A small spectrogram enhancement model, trained from scratch: log mel input, 49.8 epochs.
Rows from block 7 of a small spectrogram enhancement model, named by matrix and row number. Rows with one number belong to one channel. Each number is 500 + 40 x the weight over its row's rms, rounded and kept within 0 to 999. All counts start at 0. Numbers have three digits each.
After each channel's rows are labels from the 100 clips, of 14848, where the channel reaches its highest value: "top examples" is what is common among them. Only what is clearly more common there than usual is listed. The data: simulated sounds of rotating machines with and without faults.
# convs1: first pointwise conv (model.decb.0.1.convs.1.weight, 128x128x1x1), inputs 86-127
# convs3: second pointwise conv (model.decb.0.1.convs.3.weight, 128x128x1x1, transposed), outputs 86-127

convs1.124:520474511482523583478423493536486441514480503466539558492381496507457496507497518450499485509451581488510563559449503478500463
convs3.124:441458445505453484513469475501472501463465531486547500530476479485531457475417470529571487489477513494503501467439549557460526
top examples: compressor

convs1.80:506591494492500468496528315487491496500499503564461520487524511496515488508470399446472548492357476507523517489499504547501487
convs3.80:488518541563537516520503574515454484579429529467588490517509473494539462472516476571525493538550539526507457508453482507523493
top examples: muffled (low-pass); pump

convs1.103:455541504494500466538486510472459525481519507484479547512534479509499516494527576487495437483567484482469481537463553516570545
convs3.103:501568497541528505410450545512444462571482536459536525531550472458617475462516454504426459534524527525503477472537452516458505
top examples: turbine; thin (high-pass)

convs1.62:466500460488452544480496521500547447463492486528492470500492478228498488485524485530490485501509479466463535501520501513482468
convs3.62:477462519513457530535599477488449569535456509491465396518498482483493486496522494559482437510549513532524532465586499478517480
top examples: air leak; turbine

convs1.113:455510459540506485499548496535584523523503503530549456490493494419491593381507510487557496496510489495511523542539452475454394
convs3.113:495497484552525503396549534508457474617488541463507561524589471455558486469516462472480473544512508519502456443488434487465482
top examples: turbine; air leak

convs1.51:517512405548511512493520498522576481505459497513517470500591493465486535518480526458433499496478511441577502479576538491435502
convs3.51:570466568480472536525465514443533501531586478497508573494518488478484491537506488481484479472492510529551479466527452425567441
top examples: quiet level; conveyor; piston engine

convs1.7:564491552505519429516504504533507500450374507545566464500488519543468498465448476465428475517546511481426451506481556499463524
convs3.7:428539453537491465560428479538509487388457522511489451500451499477480503448450497488552527522484484459465496485381542557494521
top examples: turbine; gearbox

convs1.69:457510491517566512460538511470563585530574511491493571487455543409501492368471485419514507511543514516512415463534522499468499
convs3.69:524544434475544461500371495504557433467534456513521590473471522496484528507487488415507505489447474465479485517449507529519522
top examples: turbine; air leak

convs1.66:473523515537423456539433495466491522534525498501454518509508447494512495533564576537508416497483555520470533536395520511490492
convs3.66:470459513478477467529541459499506532445460502514439536480519533529459558525545540448527495524474449470468548583470518511496534
top examples: thin (high-pass); turbine; gearbox

convs1.59:485490546506408540488513501508576484491577501536440480492517507484519531414456531530509495508480439521541487484579464500420373
convs3.59:514479507432473481545467506513537533482504449540462469457478542580460524509534559507493465452495476468477530581555532507502517
top examples: state: faulty; air leak; electric motor

convs1.72:479477473544404476485429532487563431453390507492602518498473503464505555497521539532454480503464434480417523509512500485427446
convs3.72:554505513469543525505648513469530484588554489497504456507457482423474486534481485499486562500497515521543472471478444413546470
top examples: piston engine

convs1.94:494515516591483597497508516542498529540465513499388463481534526494492475500508485496480515486540481516460499506465516453433537
convs3.94:550464545482452536567487523448546485487543481496525459516474475471497462537432483547578530465498525535555468422427475451569467
top examples: thin (high-pass); gearbox

convs1.35:575476452502510455476425473490447504517508502525481429493496566506478469497500509347416508515578422486580556520477558501499465
convs3.35:462481488482472468568461423497541542408489481549452488471450538516439527518473541492513524482475463456481558493479550543531524
top examples: gearbox; thin (high-pass)

convs1.126:526489509512500501481492501476597484530515501484499590503485453477510539497498472410488501497511562511558558641450509503529500
convs3.126:492509532460512500570643528518489474563481504501551458509456501492496517495492507525545565531520504493508451531438514474537495
top examples: fan

convs1.119:484471458552427500455458518489597486493506496518570491512487524477490498472500499561527477499481492462510529523519481509453378
convs3.119:507518504518516532505565512489485459502535534471535451537466462419513468494451458526534552525520534533548451448449460438545460
top examples: state: faulty; air leak

convs1.95:520512470503508462453586471512448548530540489565519577503542515504505522482518416514491540501518501503517525538480507517540514
convs3.95:505569516554547533410478567526437457549479536465542535527551467477573466450514465516435450533549543533507426448550442493453474
top examples: thin (high-pass); speed: fast; turbine

convs1.111:486520429526483463514531440530516493557512501524477564508605491499505495507475526379524494493570525417586455412541455487468480
convs3.111:502573460536560483519423521518510482387499498508496533488418489479459495524524514466486566502510497492490512583408511513501500
top examples: piston engine; compressor

convs1.10:608487488508532480485482523502455501483550509489543428503505603505489527534536469446397521496507598505462534471533584492508532
convs3.10:469463441469463469490517457490453518513458533503502577509489492482555496496449496446546480513441468480498488407451515540442540
top examples: speed: fast; gearbox; turbine

convs1.121:468531462507526499456497508486546458470483527475552444498447482499489530507602376473525491496458543493471526539505440513549518
convs3.121:529523522502535515518531517501526557388544453525444479471513523539399513517571536467449481474514501495489560580552515469541473
top examples: gearbox; turbine; thin (high-pass)

convs1.37:516471506496492493482458623520483569501502510470501497498500456505491458497487519462513467508705500498480462489513508503533511
convs3.37:475526499545549491544490572535465493495426554471564497509502491526547485438502494560581499564530511492481509505425516532501530
top examples: speed: slow; conveyor

convs1.17:471480441503485449533554516491613608520520508498519481491489503487483452508383452504493481511466515512510459586567452517520501
convs3.17:492564514607555515434500515516435471496467555453527455540565470473558488481499466536520582572544522526504505499494488548480513
top examples: muffled (low-pass)

convs1.50:396512559521523434493498492508503501414513498526557505495525514490497529545504513530401478500524565393513524419424471492500521
convs3.50:568521484479552527476610503471533574641538406521471504471484509502446481604540541513470568431531517515526554532588486463533499
top examples: quiet level

convs1.4:536486578511533469544513496548557483459360508544549450501480515542481521496464479466410476520560529479406473538465442515480518
convs3.4:493422540556486511473513508529520499389503497495474511509487509509471489491451490543499486515483495497476509395471493543472547
top examples: imbalance; gearbox; turbine

convs1.53:414506499446521516481547522483420458529565482501480525515498474485503460374483485492558512506483488554537501463572487517499515
convs3.53:448526477622529473438518453517453499517465569474486514538548486418547521463502462452458535573489474488468518486450506547457524
top examples: conveyor

convs1.93:557502517515492471541517548500546512545391513467504426490455482522497527432519482598494508520447426555387486506546555497419490
convs3.93:568460541479503530528564525436567514615548399520517584467435494488425482553502506482465498431458512521534483494519459450536463
top examples: imbalance; gearbox

convs1.1:564491560502522455536499505532521501459404511544596448495479521533479497464435464461437480505546527477442439523492563494467530
convs3.1:494471500532510500503607493506524515478501504496484531492511504418477507504468466493529512531490497507489440469441454509515500
top examples: turbine; gearbox

convs1.105:490493428527520502504457489522546495461497504475581405491520387497493472558389488494416493524488568441616438513609465507512455
convs3.105:454486458492476512495433508528428458470460566462572480547503470482564473439421444553544443529533540517527422478487490519497474
top examples: muffled (low-pass); bearing knock; thin (high-pass)

convs1.91:533493508493549505508539517504522546451595504481527417496475492423494442418512507468468494497500577484544466559501562503523563
convs3.91:470488596554533516534567463502513497596502531485540550526426478417480502505476486516484651530510515529520549523457549489521521
top examples: air leak; turbine

convs1.71:447505486516551532475545496480574580510570509484481518489458536402495445383490477404509502495565502510524434458555522489448499
convs3.71:469485528537477512494659508517464516535483519493500399516475485447497464502497499542458567515549525526509497540522531504483504
top examples: air leak; turbine

convs1.76:456486527486459536574538488466581446532532515510584507494394499483484529466509415548505518498437434530511504510553477508468482
convs3.76:489443499444433494584495489531561506447516477525476399487466525548472507495443537555609526452519488475487517502476528497500516
top examples: state: faulty; air leak; compressor

convs1.107:555505451511492411463562429477559574545512518529528496502514544506523503534427516476466534480563605409523507447559518498484463
convs3.107:528502497602565512402528524499501506564525499489475517505547482467483495512543482487416518529537512524505485551538437501483470
top examples: thin (high-pass); turbine

convs1.43:549506511498505460556632544480536531452505482472600512503436497500485548481503544400551443522515535482499524465529465523467447
convs3.43:502469552491440506571550475488557466548535468515528375499435511505442512515411514574542616485487509502517512601448555502536526
top examples: piston engine

convs1.15:460474460696450533484487506507484553437499498509558502504532511476521462449490495476488543495461491474526460484485548537463601
convs3.15:564513571522516540518563504452534489579560482483510448514489478431481484567503481518480575495512522545554516495527460440579480
top examples: thin (high-pass); conveyor

convs1.34:530514461491524604492503507508459486427525492507402471496480543501501518471519473516544503503495460437480498566484583496591499
convs3.34:491463460455506456564518461526546511431481461554466489462415534533443508507510538479554470453470467456475480438453535491551496
top examples: fan

convs1.24:467494454511567463510530496468554549475619510504497442484476471372505544457474501489523503481496491493460485523575505492514447
convs3.24:543527478470519489475401537508564456510540461502526596483532507547506517493501506459520514473480496480486492531457471491488509
top examples: air leak

convs1.104:484510427525483463514524478534514493560509500525482570511610483501507492512482526377524493494568522414590456420547451491472482
convs3.104:507563449542557484480499514509524471355516493503474519495417484477450490526521507449488603496501490495489501532392498519481500
top examples: piston engine; clipping; text has "clipped"

convs1.32:434339498484514476525494532498488503496502489607498509516522506498487491502496516504486602510500473498522498480510497482506494
convs3.32:530568591538574534458536554493485440616531501469576493514503478466513481501509471524397543523521538531508456538539447495493483
top examples: electric motor; state: normal

convs1.97:417477443487491445501470478500522454500455495499488602500526442500508416535494498423453512501553567495421577486413456517494564
convs3.97:533481511447486502577514446501552558455512439534440553454461541531413536551530549455520519451486470491505610528525535459559523
top examples: state: faulty; imbalance; compressor; turbine

convs1.85:450669502488516474499517479493482488480503482653494515498461511499505470504483474551479354507544480492520490492513508544498476
convs3.85:528583583565572530433536544482498432615539503463559510517513472474509491512522464523387530536534540536514453540543435477507475
top examples: electric motor; thin (high-pass)

convs1.22:518492434509487443519520511490574620553544506481527459498500502494492440503378477537491499508489553511501461580555447516503512
convs3.22:524446493400448485562510490477562532524533440543482553459435526531445508525502534468474403423457485480502495513512512448530487
top examples: muffled (low-pass); turbine

convs1.3:628478490506422488487392531482419538503490512554489572490486551490499513445569546494518505499477500466438499461443560486588482
convs3.3:538459552506493497521468483469570527573579449538488598464488521526443528565545524447478517456479488497521503535532494447557457
top examples: thin (high-pass); fan

convs1.77:473503514466463529542529536500593390570537513471543511503424513478502576352500545524433509494471428543491476515558452494465447
convs3.77:495503512447465501598468502532543491453517478514499338496440517535472500494458524571582525463544507488498514551491533489526510
top examples: state: faulty; air leak

convs1.11:586490566491423506453554503483417485487534490477449457497552500487514515448557430475532549511569525487486469458464546502541511
convs3.11:474520449529504480428483490500424487460443544464493534533525472457564488484504465463486455548479493508489520445459495549457525
top examples: conveyor; thin (high-pass)

convs1.28:596486567494460499474483497477491496564469500525437500506522518530485485484474370480510504503531454593438488516501483509485427
convs3.28:465530451445523460467470502563470517485460515504462412492519539551533544461554536512501458521540468445455512552546524530468543
top examples: state: faulty; air leak

convs1.65:451499453509533574505536497488580544463547515480466428501425545408479405399509456483482486474560494510511424452574494479481504
convs3.65:487419540486456527477636524504495515516493503494452440515517472516481467505508519559473546484548512521508494533503492478452497
top examples: reverberation; text has "room"; text has "reverberant"; muffled (low-pass)

convs1.60:490471520588435549470479466525601514490539507559547506487488526476482530512505491482502548516495511454517533506526491498424352
convs3.60:538459529472481480508456491455536547497509450535467572458530538583465529547549545465453455458467466472471541556551524530492518
top examples: thin (high-pass)

convs1.63:468500463487456546482496523495543447463493487527490470502491478231494487486522484531490484501502484466465538498521503515478474
convs3.63:504487490422460524494561505485475555477478479495449491501581492594486475476563501494419358458521518527511524507600460443490440
top examples: air leak; turbine

convs1.27:486498493512583519533535501476542553457610495510498467488468471362500527451454531480532494510539522478496503547586538511531467
convs3.27:475456528520477538491633469487441554520446544477465367537537473505525488469534500540475494503523507525519554391586504459493474
top examples: air leak

convs1.23:542501433517482445529532513481576621564536502486528463503503495508491434492389473524471511506530557511516466550543455512530516
convs3.23:521449492404445483566503488476563530513536442543482550460434526531446508524500534468481404424455485479502494509505512447530487
top examples: turbine

convs1.108:489529436516506448493561550479510506521520492511542538511503489498512519530464592486461456490565593386555480491605529483551464
convs3.108:460494565477473492596512455496527455501486537510545461502446513487518518494449503521588525515465484489500488397430545513544525
top examples: quiet level; piston engine

convs1.100:495501454498463558479478499497598455572529491483440568513487474500505526488522500439477500507507517519533531613518468499586489
convs3.100:512551529470515510451648556486468509565522479498485445502469492471513497499532521502448419475492511535505490498542502494458510
top examples: muffled (low-pass); turbine

convs1.86:516529476480497378540598482510512415450472501604505473507589570517497461493467562385537531502594441499493499498472447466483528
convs3.86:496488534495478518495747503495474525521491503507475396499515504516489479500503517533483499511508505520499514480558506496471506
top examples: bearing knock; air leak

convs1.90:534492501497547516496592492521501555516579491489538436497484500408503434395457510467502478516497542503574482516520509502509540
convs3.90:459523543438459516511691484479451521420488525484484483509519504476493494473491479502464419509490510527503491476568521474502478
top examples: air leak

convs1.42:606507509521544477447615530508509557552563514481562430492472487372491488418531492503523494470480508504550472514458522507506548
convs3.42:453492514543473538553580461499427566475431545489458384535470465471473490481567478550513516536544507530516566480548502492515490
top examples: turbine

convs1.56:473505531525450457493502473514603452495490504541500459497516481445501589416493525496488512492542514483474501557518498476397399
convs3.56:514512528576537520419552526472483482620510525469517590521573468446522487504523462470447513532507514535518472469497440479488471
top examples: bearing knock

convs1.33:557511500498496495411474557511463481497477498553439421501534480494537483566394460396523475482434441492537574546475607484508504
convs3.33:499489552486469513481604516490491509615504478509521476477494506516514465493502525515450472485486518517499500501582501497480500
top examples: thin (high-pass); pump

convs1.74:492533433502508479536534519522624461504549494518557523500450505477487516388490559492548493533442455535556485474593498495447517
convs3.74:557469554470458530562474525464568513490560448516506475482483511549450493529483522532532522426509511507519518550535506462524479
top examples: piston engine

convs1.54:436508476504539463512490471496542500530458491506535454504551482487489537503494497454367490509509578415540474478520445498554520
convs3.54:506470565486475532506703506474510535597505502491539404516533498484521502489480490547484509509458511528511498482544499477455511
top examples: quiet level

convs1.2:643488516510460494464537493500421524495421495538507547505507558494500488460559523517458482504547462473418461501492544498604516
convs3.2:466537451519527488454477522525450444437441553455499403539555479480553505457511471524501465561520494501478484511455459549490531
top examples: speed: slow; turbine

convs1.26:509492445519520495535570500508530542482553512492528479476537478465515556418448473518534511496461480489481457505553438475495484
convs3.26:477524432506537474440549494527455486595453521490514577511482487456551496501504476458484490525483496498495468417456491517457514
top examples: conveyor

convs1.96:488479458498475562491482501497610445564514495482439575512497472499510517495523499441477499494501518509521538610502447497571496
convs3.96:551595524461549508486647570489518470545540445506497414483425492470502501516548537512461521472513504513495512479457477491465525
top examples: muffled (low-pass); turbine

convs1.83:532508535485519428538519563501541548649461507558652476494528489497480519538550507512427479504527503522507566443497503493506538
convs3.83:495525484430488482537477494532527416445524486527475366491419527532501516492441541590574538470526488469488455393418525499509519
top examples: gearbox; turbine

convs1.118:484506472489526565463511518479523493448523490530485435497497468256504482463523493533491483495498489446488518521509513509504476
convs3.118:527556412497526477452471451505561485478543471491479502482440517445487514494471439461533537519466489494481471423481436501496498
top examples: air leak; turbine

convs1.25:463491468513572475515534503469553551454621509502492457483477475365507533463474508487518499482509502481470491520572514495519463
convs3.25:537521477488527485481324519509552472476548475501516537490511510531497530493506504477504506473489494460485474514480466506489508
top examples: air leak

convs1.115:485511497490535538471522515488502550450520495533472443493495483284492493444494499530479484496498492442520489526518507504502493
convs3.115:522566528418469544596502534482527508526507469511479471508543487495496469475497523540529423475542532520515526575588494454523470
top examples: air leak

convs1.18:566528553535475547546494525511527550587519511496520500486469504493503484438423521515561475503463560476519427504502428519416500
convs3.18:484424490437413474571408468495547514417500461547474496460444533562444516471487533478519451443444476469486509516479542504500503
top examples: quiet level; turbine

convs1.87:500530509505486477522718476500494569491494498531476367483530490495487496500486479286521507500629478501491489486496522472500504
convs3.87:556447475490488488496368478503588495543559470508542546491465504517493542508514482485513525488487493486510506558481484488555492
top examples: speed: slow; pump; conveyor

convs1.84:366532481499479474568461457516586523467512508460407495490530438511505510530483492375459508514515486491537518453525444504491497
convs3.84:519501470466494507514557491490527508535533442528551487479464509520469465544436516527525548426493511493520498478516531508476505
top examples: thin (high-pass); compressor; air leak

convs1.52:454514504461501535471520535494405447427555495513481559504502471491511471415489506500532454500470500566509521414542560503521520
convs3.52:550477522381473525581502536484551481460538440525510473467442517573445485540489537549558483433508521509535479512518493447555474
top examples: piston engine; conveyor

convs1.123:427461509521481470527471515474466535516449490520447613499461455490497444506535416483480605504505519484486497474408485496502529
convs3.123:536475527453478486538569485460551540476523446534436545456476533521435539553523555447500523474443452487498568557465513479512525
top examples: thin (high-pass); gearbox; turbine

convs1.41:468483394559415447491430559485568436425474496460475452507527492467501518447523538559489487515453429470509438496499505489426514
convs3.41:436517452509470478493376494567457504395430535498507498508514509549540504414493501517530445511518498481461508512504556573447527
top examples: reverberation; text has "room"; text has "reverberant"; compressor

convs1.8:506509606487458583455498543499446470454504509512425519500483559418478515522504483470474478502590558474519490468485493516490502
convs3.8:527472397472501510377486552507582443559540466496492489483602496598543474490496538506538528455509491463486501487479469481480486
top examples: gearbox; thin (high-pass)